Weights of a small spectrogram FSQ autoencoder: log mel input, decoder widths [48, 48, 96, 192].
Rows from block 7 of the encoder of a small spectrogram FSQ autoencoder, named by matrix and row number. Rows with one number belong to one neuron. Each number is 128 + 32 x the weight over its row's rms, rounded and kept within 0 to 255. All counts start at 0. After the name is the row's rms in percent of the matrix's.
Before each neuron's rows are labels from the 100 clips, of 14976, where the neuron reaches its highest value: "responds to" is what is common among them. Only what is clearly more common there than usual is listed. The data: simulated modem signals in the audio band.
# fc1: MLP up (encoder.blocks.7.mlp.fc1.weight, 768x192), inputs 0-95
# fc2: MLP down (encoder.blocks.7.mlp.fc2.weight, 192x768, transposed), outputs 0-95

responds to: carrier: 3.5 to 4.5 kHz; strong noise
fc1.717 148 [145 122  81 120  80 102 124 143 139  81 134 117 156  69 112 136 109 116 124 126 121 174  93 104 102 150 110 113 120  89 167 189 150 135 118 133 154  97 103 153 146 118  71 207 163 136 112 160  95 123 142 130 128 163 166 131 103 100 167 130 116 141 122 152 144 167  98 164 197 140 138 153 110 158  92 173 102 142 119 118 160 130 123 159 170 134 150 142  99 110 190 136 164 157 113 104]
fc2.717 109 [100 130 119 144 153 108 131 101 100  53  88 182 127  97 110 137 142  94 190 102 137  92 154  98  62 143 165  82 127 163  51 118 158 133 101 146 100 143 125 135 103 118 121 119  51 177 131 130 120 141 105 233 110 131 121 111  93 152 186 138 134 152 100 129 173 142 145  96 198 200 105  95 151 133 142 125 103 157 132 135 136 124 141 169 136 109 200  95 132 110 152 124 109 136 103 138]

responds to: carrier: 3.5 to 4.5 kHz
fc1.627 065 [113 208  81  59 104 160 115  83 123 109 162 122 104 165 145  90 188  43 154 118 130 122 103 126  96  95 196 144 161 173 140 133  84 153 182 146  85 130 168 167 100  94 134 146  93 142 117 137 147 184 120  96  63 168 129 124 122 114 127 126  89 147 120 128 119 123 120 138 125 127 113 125 167 150 102 111  86  91 123 136 103 105 114 119 125 158 116 224 202 113 101 142  46 183  56 111]
fc2.627 061 [151  95  85 120  54 163 133 139 116  81 118 123 148 135 139 133 139  75 175 104  92 198 110 109 179 149 118 142 172 117 198 101 136 116 118 169  94 102  68 213 150 125 114 111  90 143 123 136 139 154 180 128 180 153 130 178 114 161  86 170  73 104 139  98  88 143 128 145  47 142 139 157 148  86 135 136 198  91 172 134 109 103 134 104 108 126 132 223 120 184 138 127 141 143 119 150]

responds to: carrier: 3.5 to 4.5 kHz
fc1.363 072 [133 114 143  82 150  61 116 130 170 114 140 167 100  92  87 159 124  73  97 115  77 122  96 124 142 142 112 234 113  92 192 117 130 147  96 131  97 112 148  87 127 128 163 117 120  90 181 123  74 162 154  74  64  75 140 102 153  99 120 168  90 167 144  93 142 115  57 128 141 109 138 131 157 122 154 127  86 157  93 179  65 109 110 163  93 125 128 140 165 166  90 177  94 110  90 133]
fc2.363 055 [123 173 143 163 103 140 123 168 104 147  61 105  83 181 118 117 154 119 143 113  91 144 124  63 166 147 116  94 135 141 143 112 165 139  58 151 135 181 130 124 124 151 112 142 102  80 165 125 161  92 189 102 100 138 108 177 106 189 151 134  87 135 122 112  87 190 125 160 123 131 105 137 147 113 112  70 154 138 124  76 138  96  88 103 126 183 132 155 131 122 139  93  97 124 132 117]

responds to: carrier: 3.5 to 4.5 kHz; strong noise
fc1.734 131 [132 115  93 112  71 106 126 123 169  90 157 137 112  86 132 125 109 100 148  91 117 176  86 105  85 117 138  96 129  99 143 190 147 145 112 120 148  75  62 158 132  98  71 200 139 140 122 183 101 133 116 150 102 173 177 153 131 112 157 121  96 137 110 153 159 192 118 184 171 145 117 137  96 137 110 152  83 132 105  84 173 164  96 175 166 114 142 137  63 114 165 118 171 167 168  97]
fc2.734 089 [112 133 144 141 122 125 101  74 103  58 124 143 110 119 139  78  79  74 133  96 120 120 143  83  78 128 143  57 144 187 107 141 108 122 114 122  95 130 158 153 107 163  69  91  77 168 140 173 117 165 119 232 121 125  99 129  87 130 160  97 153 161 105 160 168 124 131  69 187 162  90 130 106 137 148 142 105 139 180 157 105 159 102 225 128 108 162 103 141 155 195 105 104 139  89 164]

responds to: 800 baud; frequency hopping
fc1.671 069 [ 80 122 110  68 149 103 107  98  89  89  83 149  81 108 113 212  89  51  73 169 113 112 160 142 116  97  97 154 152  87 130 142 161 143 120 150  98 129  81 144 111  86 127 134  91 167  88 132 170 140  99 178  68 102 125 133 128 101 120 107 112 137 116 179 159 180 161 115 128 139  94 156 155 110 128 157  76 158 138 171  95 163  79 157 111 139 116 105 164  99  87 127 168 169 116 149]
fc2.671 075 [104 132 113 129  89  87  99 147  81 140 113 157 105 120 170 149 147 109 185  91 168 137 144 123 120  83 145 128 175 145 153  90 152 158 147 135 124 171 147 184 116 137 142 184  56 143 155 115 116 139 145 199 152 142 160 117 167  87 147 132  97 151 116  74 176 111 182 162 255 148 100 150 109 164 132  95 108 184 161 144  86  91  71 118 147 146 147 211  86 122 120  98  88 103 161  83]

responds to: 800 baud; frequency hopping
fc1.382 074 [120 119  75  71 166  67 110  87 125  84 128  93  93 132 116  85 125  57 102 119 167 143  94 157 115 115 139 151 142 134  91 117 133 144 100  56 139 116  85 150 140 113  95 106 130 113 145  92 112 215 132 171 130 104 173  95  91 107 168 118  75 143 100 109 110 124 131 150 121 164 110 131 149 158 101 121 119  66 147 108 118  91 103 122 112 128 132 139 155 114  94 100 117 194 140 106]
fc2.382 065 [ 52 121 169  90 175 172 155  87 105 123 155 128 131  89 157 124 154  65 144  91 108 154 154 119 131 139 108  88 126  94  69  73 166 146 150 154 144 114 140 170 131  57  78  87 122 173 150 117  94 181 116 182  97 115 156 115 127 127 129 126 146  99  74  90 191 136 152 107 247 132  64 154 142  93 123  90 123 116 139 117 126 141  99 143 131 152 154 168 152 128 154 135 124 162 122 115]

responds to: frequency hopping
fc1.706 069 [156 112  65 232 149 120 164 146  45 145 152 122 155 131 174 144 136  88  62 106 123 128 138 111  97 116  92 171  95 134  78 144 111 152 119 155 110 159 151 190 152 137 147 176 135 105 133 140 123 126 136  46 182 153 191 151 138 101 142 105 129 175 128 162 129 133 192 152 154 134 103 146 122 136  91 128 113  91  88 144  64 154 106 109 142 176 196 193 151 132 120  97 151  96 125 150]
fc2.706 059 [128 152  70 163 180 131 172 140 189 140 151  90 136 105 160 126 121 104  72 148 190  82 145 112 194 140 147 115 158  71 163 130  79  94 103 130 186 182 137  61 108 132  68 156 119 140 159 136 134 156  96 129 133  96 112 123 138 116 167 120  97 166 104 164 128  96 164 127  74 136  94 114 101 184 100 131  89 108 172 139  50 126 146  71 139 163 136 142 180 102 141 132 123 114 184 159]

responds to: FM speech
fc1.342 067 [131 101 154 140 133 143 155 153 188 156 143 154 204 130 131  84 136 130 102  81 160 107 107 141 122 136 137 160  92 120 125 104 113 114  39 143 160 178  75 126 128 116 124 114  78 133 153 118 160 138 112 161  61 154 142 107 119 134 116 174 177 158 142 135 157  94 168 138 167 185 179 111 126 111 112 148 105 130 128 157 118 126  93 178 158 113 111 106 143  97 139  70 122 199 172 122]
fc2.342 055 [ 89 103  97 142 106 108 122 120 112 129 139 102 104 139 133 126 161 136 120 112  82 113 110 145 150 121 113 104 167 202 124 128 141 117 105 178 163  69 138 106 129  85 199 112 146 199 142 220 150 145 116 126 122 141  83 108 165 132 112 138 161 166 108 170 102 113 129 100 124  97 130 129 116 110 109 128  79 114 167 161 129 161 144 127  67 124 103 147 100  88 155  99 120 134 131 127]

responds to: burst
fc1.498 130 [142 114 141 148 146 152 110 152 142 112  97 121 114  34 122 112 118 158 130 160 107 158  62  70 147  78 122  96  90 138 204 145 129 115  93 149 141  69 104 116 180 120  88 199 151 102 131 126 164 116 100 123 156 185 143 117 150 156 154 140 111 131 124 127 120 131  87 122 186  86 121 169  94 172 167 150 120  96 110 110 139 141 159 158 124 101 120 160  44 150 165 122 150 137  91 120]
fc2.498 112 [121 101 126 122  81 115 132 106 134 143 173 146  66 112 150 114 179 145 145 101  90 170 134 140 150 106 109 105 128 106 137  75 187  98 129 111 140 121 150 152 127 105 200 130 119 125 114 100 103 133 173 100 148 123 103 152 143  96 137 106  99 153 121  68 169 139  92 139 115 129 152 128 149 101 159  99  97 135 101 114 125  98 125  96  86 166 113 186  91 112 123 133 116 118 160  89]

responds to: carrier: 4.5 to 5.5 kHz; 400 baud; 800 baud
fc1.682 070 [107 162 114 131 152 123 142  68 106 153 170 104 124 103  85 147 165  93 131  97 126 163 116  70 127 150 161  86 117  96 133 133 155 132 195 144 168 117 154 117  88 176 152 126  80 102 174 147  93 117 130 158  71  89 118 147 114 201  85 114 109 161 187 124 223 126  95 109 133 132 106 182 136 138 106 153 104 123 200 131 108 133 100 151 125 167  99 120 119 142  88 128  47 123 127 158]
fc2.682 056 [181 165 158 140 150  78 120 129  78 205  81  94 125 138 117 123 159 125 156 114 159 135 151 174 162  51 129 167 103 141 147 137 159 136 138 164 105 136 118 167  60 138 152 207 171 127 158 141 132 148 121  30 125 102 114  95 165 159 158 102 116 111 175 166  93 172 118 152 119 139 115 109 139 137 110 156  93  86 128  94 116 149 121  62 169 113 130 130 137 105 115  93 127 135 161 118]

responds to: frequency hopping
fc1.435 069 [ 79 118 139 127  81 127 131 149 161 158 135 148 188 140 154 104 144 155  89 148 168 137 189 144 145 102 153 144 156 140 127 112 140 148 132 140 141  76  90 114 111 117 113  98 110 111 124 152 110 184 111 115 162 110 121 106 107 136 116 105 116 146  95 153 143 165 125 176 159  93 127 122 147 130 127  69 141 145 114 126 138 126 140 126 133 149 105 120 126 109 204 181 154 110 131 191]
fc2.435 062 [154  94 102 162 116 110 148  95 178  86 176  93 106 144 172 115 149 102 123 143  91 115  96 166 117 111 216  83 131 123 112 171 124 104  71 114 174 134 107 105 122  99 117 109  95 126 101  75  89 104  95 155 127  81 122 163  50 115 119  62 118 132 152 157 122  88  96  86 137 155 140 121 116 114 103 169 118 109 123 132 101 139 135 144 118 108 129  98 164 165 147 163  82 140 135 127]

responds to: strong noise; 800 baud
fc1.52 120 [ 92 125 147  94 118 136 153 123 165 138 183 147 143  77 161 133 130 132  94 187  94 176 112  93 158 128 139 139 110 104 190 150 174 106 114 146 160  85  95 137 130 117 116 234 169 112 141 111 138 113 142  56 150 204 168 134 135 115 196 112 103 128 155 116 123 140  91 146 157 155 122 140 151 118 130 166 124 125  87 109 114 125  69  96 136 123 111 154  49 140 141 120 207 153 114 110]
fc2.52 132 [134 106 134 121 145 120 119 102 152 106 142 113 170 130  93 125  83 144 104  76 142  94 131 158 138  63 162 106 117 146  90 152 150  99  86 145 120 123 164  82 129 120  87  87 114  93 149 140 106 127  99 191 100  74  87 112 102 154 172 129 181 117 140 198  91  74 156  80 116 126 117 176 102 146 137 171  85  90 158 150 127 149 113 190 124 148 148 117 159 129 133  69 105 120  93 160]

responds to: burst
fc1.289 074 [100 115 103 137  65  99 113 130 161 101 135 159 147  98  97  79  89  93 135 116  92 119  86 161 151 164 101  91  95 147 117 163 102  81 151  71 102 143 131 165 142 105  79 158 122 166 135  99 136 100 129 175 120 184 103 124  94 142 117 149 115 131 133 148 149 135  91 125 111  95  98  86 120 116 156 132 149  77 128 132 119 125  56 188 108 152 158 136 145 123 124  57 101 150  83 131]
fc2.289 089 [161 129 151 132 185 157 116 136 145 134 137 148 113 153 127 133  89 147 119 115 133  89 112 159  92  83 133  96 133 115 140 177 124 126 147 120 142 139 140 108 135 137  86 165 153 117 105 169 106 119  87 108 110  58 127 115 129 137 130 115 184 105 168 140 123 181 192 120 112 131 112 159  78 160 115 183 104 144 151 125 104 117 161 147 111 137  67 118 197 140 108 152  98 121 160 124]

responds to: carrier: 4.5 to 5.5 kHz; 800 baud; frequency hopping
fc1.704 067 [146 120  96 179  76 162 151  58 156 135 144 128 118 150 146 149 107 102 151 176 180 156 144 175 169 105 173 102 130  91 127 149 138 110 127 105 110 113 137 148 144  69 172 173 191 105 111 154  63 166  79 182  97  94 158 119 119 183 145 157 138  94 117  71 132 152 133 129 125 176  97 176 167 157  63 157 102 113 129  41 117 139 121 103 145 122 167 156 160 150 138 107 133 154 122 135]
fc2.704 060 [ 89  90 146 128 106  87  78  87 139 127  94 165 128 135 199  65 159 105 122 152 129 188  66  61 139  87 152  96 107  85  96  84 192 163 129 125  82 103 150 137 122 137 128  99  52 163 164 139 151 108 115 128 152 141 144 131  88 108 177  96 138 101  85  61 181  98 145 102 135 147 119 133  92  87 169 104 123 119  86 112 141 131 109 170 137 105  99 174  94 145 134 116 145 165 129 108]

responds to: frequency hopping
fc1.565 088 [ 90 124 150 173  99 158 150 140  79 110 134 165 115  99 118 100 175 147 123 211 108  84 138 122 138 104 193  91 107 175 180 109 184 110 147 149 101  84 162 116 194  91 145  99 118 137 178  93 156 111 107 107 149 126  83 109 155 108 130 189 128 129 147  95 162 109  55  85 153 147 115 157 105 161 190  48  79 136 100 137  97 110 140 137 120  94 118  57  77 131 110 158 165 116 139 159]
fc2.565 098 [144 107 128 128 192 125 138 122 176  84 121 127 188 157 134 127 109 161 134  94 128  84 133 170 115  99 105 139 125 159  89 208  98 105 144 124 159 146 175  98 100 146  99  97 139 133  98 145  85 118 110 137  77  77  93  90 146 132 102 131 202  96 137 178  98  75 131 100 113 137  94 139  87 103 114 182 102 114 160 151 150 139 136 136 108 150  97  54 186 145  90  98  56  96 117 144]

responds to: strong noise
fc1.17 072 [130  96 146 127 169 119 144  86  86 137 166 135 146 149 140 184 201  39 148  73  95 109  95  94 131 125  90 136 141 134 124 139 155 154 156  76 138  92 186 168  44 107 102 210 141  88 144 160 159 118 139 117 148 130 131 184 148  96 135 161 138 105 155 151 133 148 142 140 108 128  89 102 117 147 169 127  85 151  98  59 161 147 132 114 110 105 178 134 107 105 113 139 108 155  94  85]
fc2.17 065 [ 70 137  81 103 124 171 129 129 118 126 205 151  75 123  73 118 137  72 145  71 107 181  95  84 148 139 196 138 137  89 127 133 118  78  93 116 122 108 122 135 145 116 161 102 128 171 156 132  91 148 166 153 120 117 126 153 158 135 140  91 120 122 130 146 149  71 145 108 187 171 190 127 161  80 109 119  94 115 139 114 114  84 149  82  62  80 186 158  77 181 182 150 139 137 144 107]

responds to: strong noise
fc1.692 066 [ 84 153 105 109 117 103 129  94 115 127 107 123 129 161 107 134 100  80  91 184 133 103 132  78 127 129  74 124 213  81 118  89 145 131  99 116 111 107 134 147  77 132 210  90 106 102 129 167 167  98 113 128 132 148 132 130 121 119 107 137 117 125 114 132 143 103 161 160 129 102 172 140 153 123 192  96 187 143  94  49 125 131  66 139 159 163  74 164 150 140 103 123 198 123  94 132]
fc2.692 055 [140 123 159 147 133  99 157  64 119 160 132 138  88 106  98 102 166 171 138 136 143  90  99 138 144 112 117 129 135  89 150 161 119  96 150 117 176 110 136 171 129 160 126 125 216  96 163  70 159 119 154 148 173 122  92  81 161 116 116 117 106 183 176 127  98 101 120 122 132  69  96 149 102 139 151  58 154 127  65 133  65  90 127  68 144  97 134 163  74 165 129 112  77 149 122 122]

responds to: carrier: 3.5 to 4.5 kHz
fc1.333 068 [ 91 205  89 112  96 129 125 135 149 150 114 128  93  72 142 106 156 124 150 126 174 156 144 128 138 107 166 108 179 141 130 103 177 101 105 141 167 137 110 184 133 109 151 123 127 174 137  75 152 162 160 112  98 126 119 163 108 120 114 100 164 171 175 129  80  50  92 132  91 106 148 138  66 112 118  28  95 191 126 130 134 116 118 156 141 103  81 127  89 198 135 156 133 112  92 189]
fc2.333 056 [198 185 131 150  97 158  97 139 116 138  94 114 170 204  93 133 136  83 128 122 122 130 132 120 167 101 156 147  66 141 146 133  96 130 129 137 169 120 107 150 118 100  95  66 114 113  99 127  73 114 162 136 170  94 135 145 143 121  52  90 137 158  75 161 140 122 172  99 115 132 168 213  94 149 162 201 142 132 143 133 136 161 143 102  52  60 139 119 113 195 172 132 149 124  77 112]

responds to: strong noise
fc1.447 071 [124 158 189  74 118  96 170 125 148  95 193 168 142 151 136 124 109 117 149  92  95 142 104 174 137 115  87 103 167 107 145 151 142 151 122 117 131 140  73 179  66 122 105 118 141 120 152  94 139 119  99 162 140 101 122 114 107  48 125 132 140 135  88 143 129 171 139 157 106 136 105 180 128 106  93  93 131 142  91 117 150 127 127 123 116 174 118 140  72  93 115 168 135 160 129  92]
fc2.447 069 [100 109 149  85 128 188 170 165 110 103 128 145  92 134 155 132 181  65 182 101 110 130 137 128 160 126 188 186  83 112 117  98 130 132 148 124 113  65  96 136 144 167 110 103 164 139 174 112 122 124 137 173 182 161 129 208 113 138 128  83 162 160  66  83 150  91  56 137 110 108 166 112 146 126 131 114 140  99  75  87 145 109 113  88  99 128 176 153  90 140 185 159 129  70 121 114]

responds to: 800 baud
fc1.92 080 [103 159 121 129  83  80 114  66 125  80 143 158 141 140 156 154 126 119 127  97 178 119 126 131 122 173 160 137 155  93 138 104  97 138 120 162 183 100 146 217  89 140  75 143 129 123 121 133 133 124  99 146  87 125 183 173 103 152 124 157 139 151  65 135 126 131 150 147 125 107  84 176 151 163 121 120  66 116 138 141  85 163  81 114 163 142 154 174 160 128 121  31 130 120 115  99]
fc2.92 076 [132  97 175  95 139 166 104 146 112 113 128  93 132 144  76 132 104 106 154  79  91 145 140 122 153  63 116 172 136 151 132 123 150 113  87 108 136 132 140 122 125 169 118 152 120 146 139 138  98 108  83 122 143  72 119 139 126  94  97 105 135 117 111  84  96 160 174 153 130 113  87 102 115 177 114 160 192 115 155 118  75  92 119  58 138 180 131 156 133 102 138 142 137 110 152 117]

responds to: 800 baud
fc1.291 072 [136  97  81 106 155 132 147 153  63 114 164  70 151 105 207 146 122 115 132 113 174 140  89 122 137  87 149  67 152  76 104 188 145 157  83 139 144 157 149 185  89  81  78  93 107 175  83 151  94 120  91 179  88 122 132 175  54  99 126 100  95 153  59 151 174 152 134 166 132 126  97 143  93 120 160 134  90 114 115 133  81 154 116 155 136 163 155  97 131 139 136 106 116 159 158 133]
fc2.291 056 [ 61  96 146 144 108 132 204 183 101 131 138 181  87 141  88 197  94 178 129 140 154 167 118 158  95  96  94 166 124 112 145  91 126 134 152 165 137 173 114 146 139 100 114 180 100  75  77 120 132 117 121 105  90 128 132 159  86 117 158 114 148 114 139 143 118  78 129 115  98 149 111  94 139  84 132 133 144 174 148 113 134  93 118  74 160 110 159 157 163 145 165 134 118  99 188  88]

responds to: strong noise
fc1.732 067 [169 158 125 113 172  61 168 101 149 100 112 118  69 133 139 142 141  95  85 110 115 135 133  96 172 125 150  93  80  82  67  95  92 130  94  80 112 131 146  84 139 108 113 109  92 153 127 150  62 130 123 160 186 111 117 112 135 158 120 133  93 135 106 133 133 215 100 165  95 148 179 176 173 153 158 110 115 116 164 117 167 131 150 109 164 139 140 101 100  94 160 123  68 131 106 134]
fc2.732 053 [143 126 109 173 102 162 129 151  83  96 160 128 102 137 136 115 104 100 145 158 112  81 193 129 170  98 120 141 128  98 157 141  92 140  59  95 154 100  71 142 105 146 146 157 136 171 138  78 113 134 115  96 176 147 141 137 128 105 103 195 159  41 152  99 139 116 134 121 160  92 112 185 144 161 148 177 144 135  48  67  96 114 151 133 157 207 144  82 111 118 124 115 133 134 133 131]

responds to: FM speech
fc1.543 064 [165  74  95  83 168  41 172 144 180 132 159 140 187 104 134 173 103  80  96 145  86 153  72 109 111  65 176 131 157  67  99 141 126 136  94 148 107 133 141 121  40 156 117 109 103 171  90 126 116 111 178 119 122 144 134 150 142 139  87 104  90 152 134 141 132 118 197 127 116 127 127  71 176 132 144 149 149 181 123 138  60  89  94 121  51 158  99 106 123 144 107  85 158 166 101 135]
fc2.543 059 [ 89 146 124 125  69 139 139 160 134 105 131 182  86 160 158 100 140 142  95 163 101 150 148 119 114  66 160  72 131 135 135  81 132 147 161 117 186 121 163 109 117 120 120 115 143 160 147 149  90 110 172 139 113  87 156 148 150  80 183  99 106 116 102 111 139 200  86 125 191 131 101 117 101 143 104  75  85 201 146 150 101 124  97 101 115 152 112 164 134  57 149 160 136 139 110 142]

responds to: burst
fc1.656 061 [139  83 159 200 101 172 107 168 156 127 122 146  96 143  75 117 119 109 112 104  98 126  98 203  98 163 120 114 107 161 202 134 127 116 114 121 150 158  73 124 146 133 130 130 136  98 120 144 102 119 129  79 161 131 124 172  63 177 106 177 162 184 138 141 137 109 122 174 159  63 125 128 109 116  72 112 138 133  87 128 101 166 132 190 168  87 144  87 127 129  94  77 122  96 143 152]
fc2.656 057 [179 142 135 108 196 119  99 141 153 102  88 149  99 197 138 135 102 177 142 135  78 144 120 151 174 110 131 154 159  95 153 111 159 107 136 135 151 158 139  98 146 165 140 185  70 184 118 124 117 136 122  94  76 145 175 112 108 118  82  88 143 103 158 169 162 106 174 106 118 183 119  85 101 123 147 117 116 178 124 190 114 114 138  82 134 172 134 139 107 158 172 125 131 115  81  89]

responds to: 800 baud; frequency hopping
fc1.368 071 [144 106 117 126 167 149 100 133 132 123 114 134 111 153 172 130  81  88 165 134  57  95  81 109 120  93 140 119 106  74 141 166 125  72 112  57 102 139 153 162  51 112  80 115 115 175 103 164 168 204 159 150 142 135 147 159 124 132  64 124 189 209 168 201 128 151 142  96 178 192 119 106 147 134 111 147 171 143  91 121  78 111 118 136 157 149 143 133 129 172 141 176 167 152 186 132]
fc2.368 060 [121 121 151 101 134 147 158  88  68  97 102 169  90  74 106 112 172  96 181 159 154 116 150 140 141 122 176 120  97  79 141  91 126 122 116 135 149 112 139 136  71 115 119  68 115  93 143 170 102 113 145 217 132 128 109 100 111 121 133 124 115 117  43 146 140 110  87 130 198 144  90  87 113 118 135  69 160 140 142  99  53 130 112  90 151 136 154 110  67 157 172  98 154 135 117  87]

responds to: burst; frequency hopping
fc1.163 062 [195 106  98 102 156 125 135 111 176 128 120 162 110 113 129 133 156 148 136  92 184 133 148 140  97  99  86  77 100 111 159  87 102 117 164 148 153 168 160 126 175 156 134 134 111  81 122 153 115 156 151  91 134 134 160 126 122 125 125 111 139 137 135 141  95 123  96  38 151  76 164 174  99 164 144 116 121 103 127 121 126 136  57 220 144 180 103 152 185 154 179 141 146 151 183  57]
fc2.163 061 [121 124 123 103 124 112 130 109 113 139 111 135 155 131 144 140 140 143 179 178  85  84  94 136 135 148 116 183 112 120 177 149 175 141 148  59 166 119 124 173 117 119 114 138 153 171  64 151 156  87 117 106 122 119 130 130 105 128 139 101  95 113 118 125  97 165 154 128 202 107 136 155  58 145 128 122  93 188 140 161 102 107 125  73 110 124  89 138 177 126 111 132 113 108 100 142]

responds to: carrier: 4.5 to 5.5 kHz; strong noise
fc1.250 097 [165 149 118 117 120 211 183 196 191 149 125 129  97 123 121 118 138 153 131 131 113 137 161  79 146 114 131 158  98 105 149  93 135 179 120 130 104 102  68 106 117  96 169 124 112  46 150 123 140 152 118  25 128 120 122 112 139  81 145 122 107 138 141 110 128 102 108  91 107 100 145 131 168 105 124 131 194 185  72 155 112  84  95  84 150 120 128 116 110 137 132 250 183 153 156 125]
fc2.250 106 [124 117 131 121 179 114 138 142 165 131 140 135 134 148 159 127 112 112 129  93 140 121 141 129 156 124 188 107 137 108 115 140 104 138 110 128 131 175 153 132 112 108  89 130 117 113 109 156 110 166 120 156  96  95 138 134  69  70 172  72 149 122 103 102 130 142 156 128 161 183 113 140 124 158  79 148  81 154 132 136  64 132  33 154 179 149 139 106 150 117 135 145  95 132 134 147]

responds to: strong noise; 800 baud
fc1.141 078 [139 121 154 121 162 102 154  98 143 128 122 161 137 192 114 147 126 136  84 171 155 142  85 116 117 198  50 118 135  88 108 115  97 191 118 103  93 121 142 147 148 104 136 156 135 112 124 195 120 113 112 119 110  94 113 141 151  61 145 113 114 151 194 133 163 163 148 112 123 145 110 143 146 102 131 126  74 133  99 136 182  85 117 101 151 164 145 160 136  95 174  91  84 113  96  95]
fc2.141 084 [ 80  86 128 149  80 196 152 175  81 164 138 119  85  98 135 125 134  89 177 102 120 146 145 121 146 151 116 134 101 138 140  79 118 113 100 144 115 140 115 170 186 140 157 109  82 149 166 131 149 109  93 129 131 170 124 169 138 128  74 167  58 134 111  89 169 119  66 159 125 140 146 100 173  92 174 136 176  96  96  80  69  80 131 163 116 132 159 216  78 148 201 141 174 120 145 137]

responds to: 800 baud
fc1.77 075 [122 109 110  64  98 143 117 120 109  77 161 152 127 101 115 160  66  34 146 119 125 137  96 112  85 139 197 156 139 101  83 172 105 162  91 148 127 153 186 180 145  98  71 100 147 132 125 152 123 175 126 124 133  71 140  62 135 130  90 115  82 134 120 123 152 144 124 148 145 129 111 129 132 136 159 109 182  95 101 140 115 181 148 158 197 114 168 139 119 137 136  93 144  85 146 127]
fc2.77 057 [114 138 158 139 142 121  68 138 163 110  88 154  87 150  95 127  98  90 135 151 138 145 108 142 146  87 101 149 111 132 172 150 157 111 152  81  93 137 123 148 117 128 111 124 131 135 151 113 122 191 102  99 120  77 152  83 137 197 174 121  95 107 129 113 121 140 149 183 135  97 125 123 160 125 141 107 146 152 145 111 110 142  94 158 173  91  92 145 157  76  99 108 127 119 121 103]

responds to: strong noise; 800 baud
fc1.11 068 [161 122  69 115 132 102 116 121  84  75 140 137 125 110 133 100 120 136  57 185  92 102 198  97 107 115  94 160 118  83 124 151 158 152 159  91 144 119 107 148 104 106 105  98 179  98 121 141  61 133 142 155 149 138 127 143 104 120 178  97 109 152  90 127 154 180 146 134 118  69 212 106 119  99  75 181  92 102 168 179 136 121 134 176 151 113 160 141 143 130 139 152  76  64  74  75]
fc2.11 053 [ 52  94 111 106 130 150 151 157 180 143 190 191  73  92 182 104 118 102 107 104 135 166 100  98 125 111 162  94 144 139 147 107 119 111 161 160 110  88  68 111 175 131 113  95 120 151 206  80 127 119  66 128 160 141 115 128 130 153 110 160 119 104 109 150 156 133 112  87 133 115 169 107 167 145 120 107 219 153 126  24 149 113 131 114 117 178 140 161 123 182  92 130 147 118 163 131]

responds to: FM speech
fc1.106 066 [137 138 149 135 198  98 206 145 154 195 152 105 108  79 112 179 120 182 151 116  84 148 116 135  98 119 148 196  93  98 137 135  82 156  40 149  83 170 110 145 121 110 133 171 148 123 113 130  32 144 110 199 148 138 166 109  87 113 143 145 120 110 132  98 150 150 166 106 139 154 145 113 134 114  94 140 146 131 129  85  73  84 155  99 153 143 139 142 151  76 153 131 160 100 135 118]
fc2.106 053 [145  60 133 125 108 172 141 123 163 101 134 119 121 155 189 107 116 105 150 164 128 185 156 106  83 134  91 113 156 184 152 124 167  88 143  91 122 150 127 141 115  82 136 134 144 125 131 119 112 143 141 124 114 147 145  82 163 108 149  64 127  87  81 114 138 115 126  90 141  89  90 104 143  87 104  57 124 160 117 150 127 159 101 183 142 178  98 124 116  93 151 154 138  96  80  66]

responds to: carrier: 3.5 to 4.5 kHz; strong noise
fc1.389 144 [155  78  89 114 110  96 135 144 142 109 158 118 135  62 131 155 104 122 134 108 110 177  88  99 107 135 101  97 136  74 124 175 133 144 116 127 160  98  83 154 146 124  65 199 138 123  95 147 123 155 117 136 124 178 160 152 122  99 164 143  67 139 116 148 142 181 130 164 193 130 141 174  90 162 115 165  96 152 151 140 131 127 107 166 181 142 145 137  65 135 165 123 176 164 136 135]
fc2.389 104 [122 139 118 182 146  76 131  80  62 112  99 177 152 116 152 142 144  94 164 151 128  90 155  99  58 155 148  67 138 166  72 125 136 152 129 119  89 129 150 152 106 116  96 101  92 156 126 129 138 137 131 249 110 155 137 141  97 116 186 111 133 178 141 157 171 117 148  69 169 113 116  97 140 126 114 133 144 125 165 160 125 104 102 179 178 133 155 108 143 152 124 114  95 143  88 182]

responds to: carrier: 4.5 to 5.5 kHz
fc1.339 068 [181  90  85  91  60 113 164 105 167 143 112  89 116  94 143  96 144 121 150 149  79 124 142  88 128 200 178 122 121 114 135 163 118 116 110 105 154  60 100 102 172 153 134  75 100  98  75 119 163 160 152 121  90 141 173 161 158  92 113 129 142 198  99 144  47 126 109 140 109 137  86 148 146 158 114  63 123 151  68 135 107 168 140 131 180 161  84 125  95 138  78 125 105 105 119 117]
fc2.339 054 [154 203 148 158 130 156 104 103 100 140 110  33 181 132 165 161 122 100 121 125 141  71 123  68 115  73 129  95 184 102 168 166 147 186 155 171 119 100 166 180 163 124 146 149 158 164  95 148 124 157  99 102 138 101 107 155 115  49 133 122  94 122 107 152 116 109 159 132 122 123 101 144  91 113  58 162 103 125 162 183  97 122  95 116 113  89  84 110 163 139 101 147 189 109 135 105]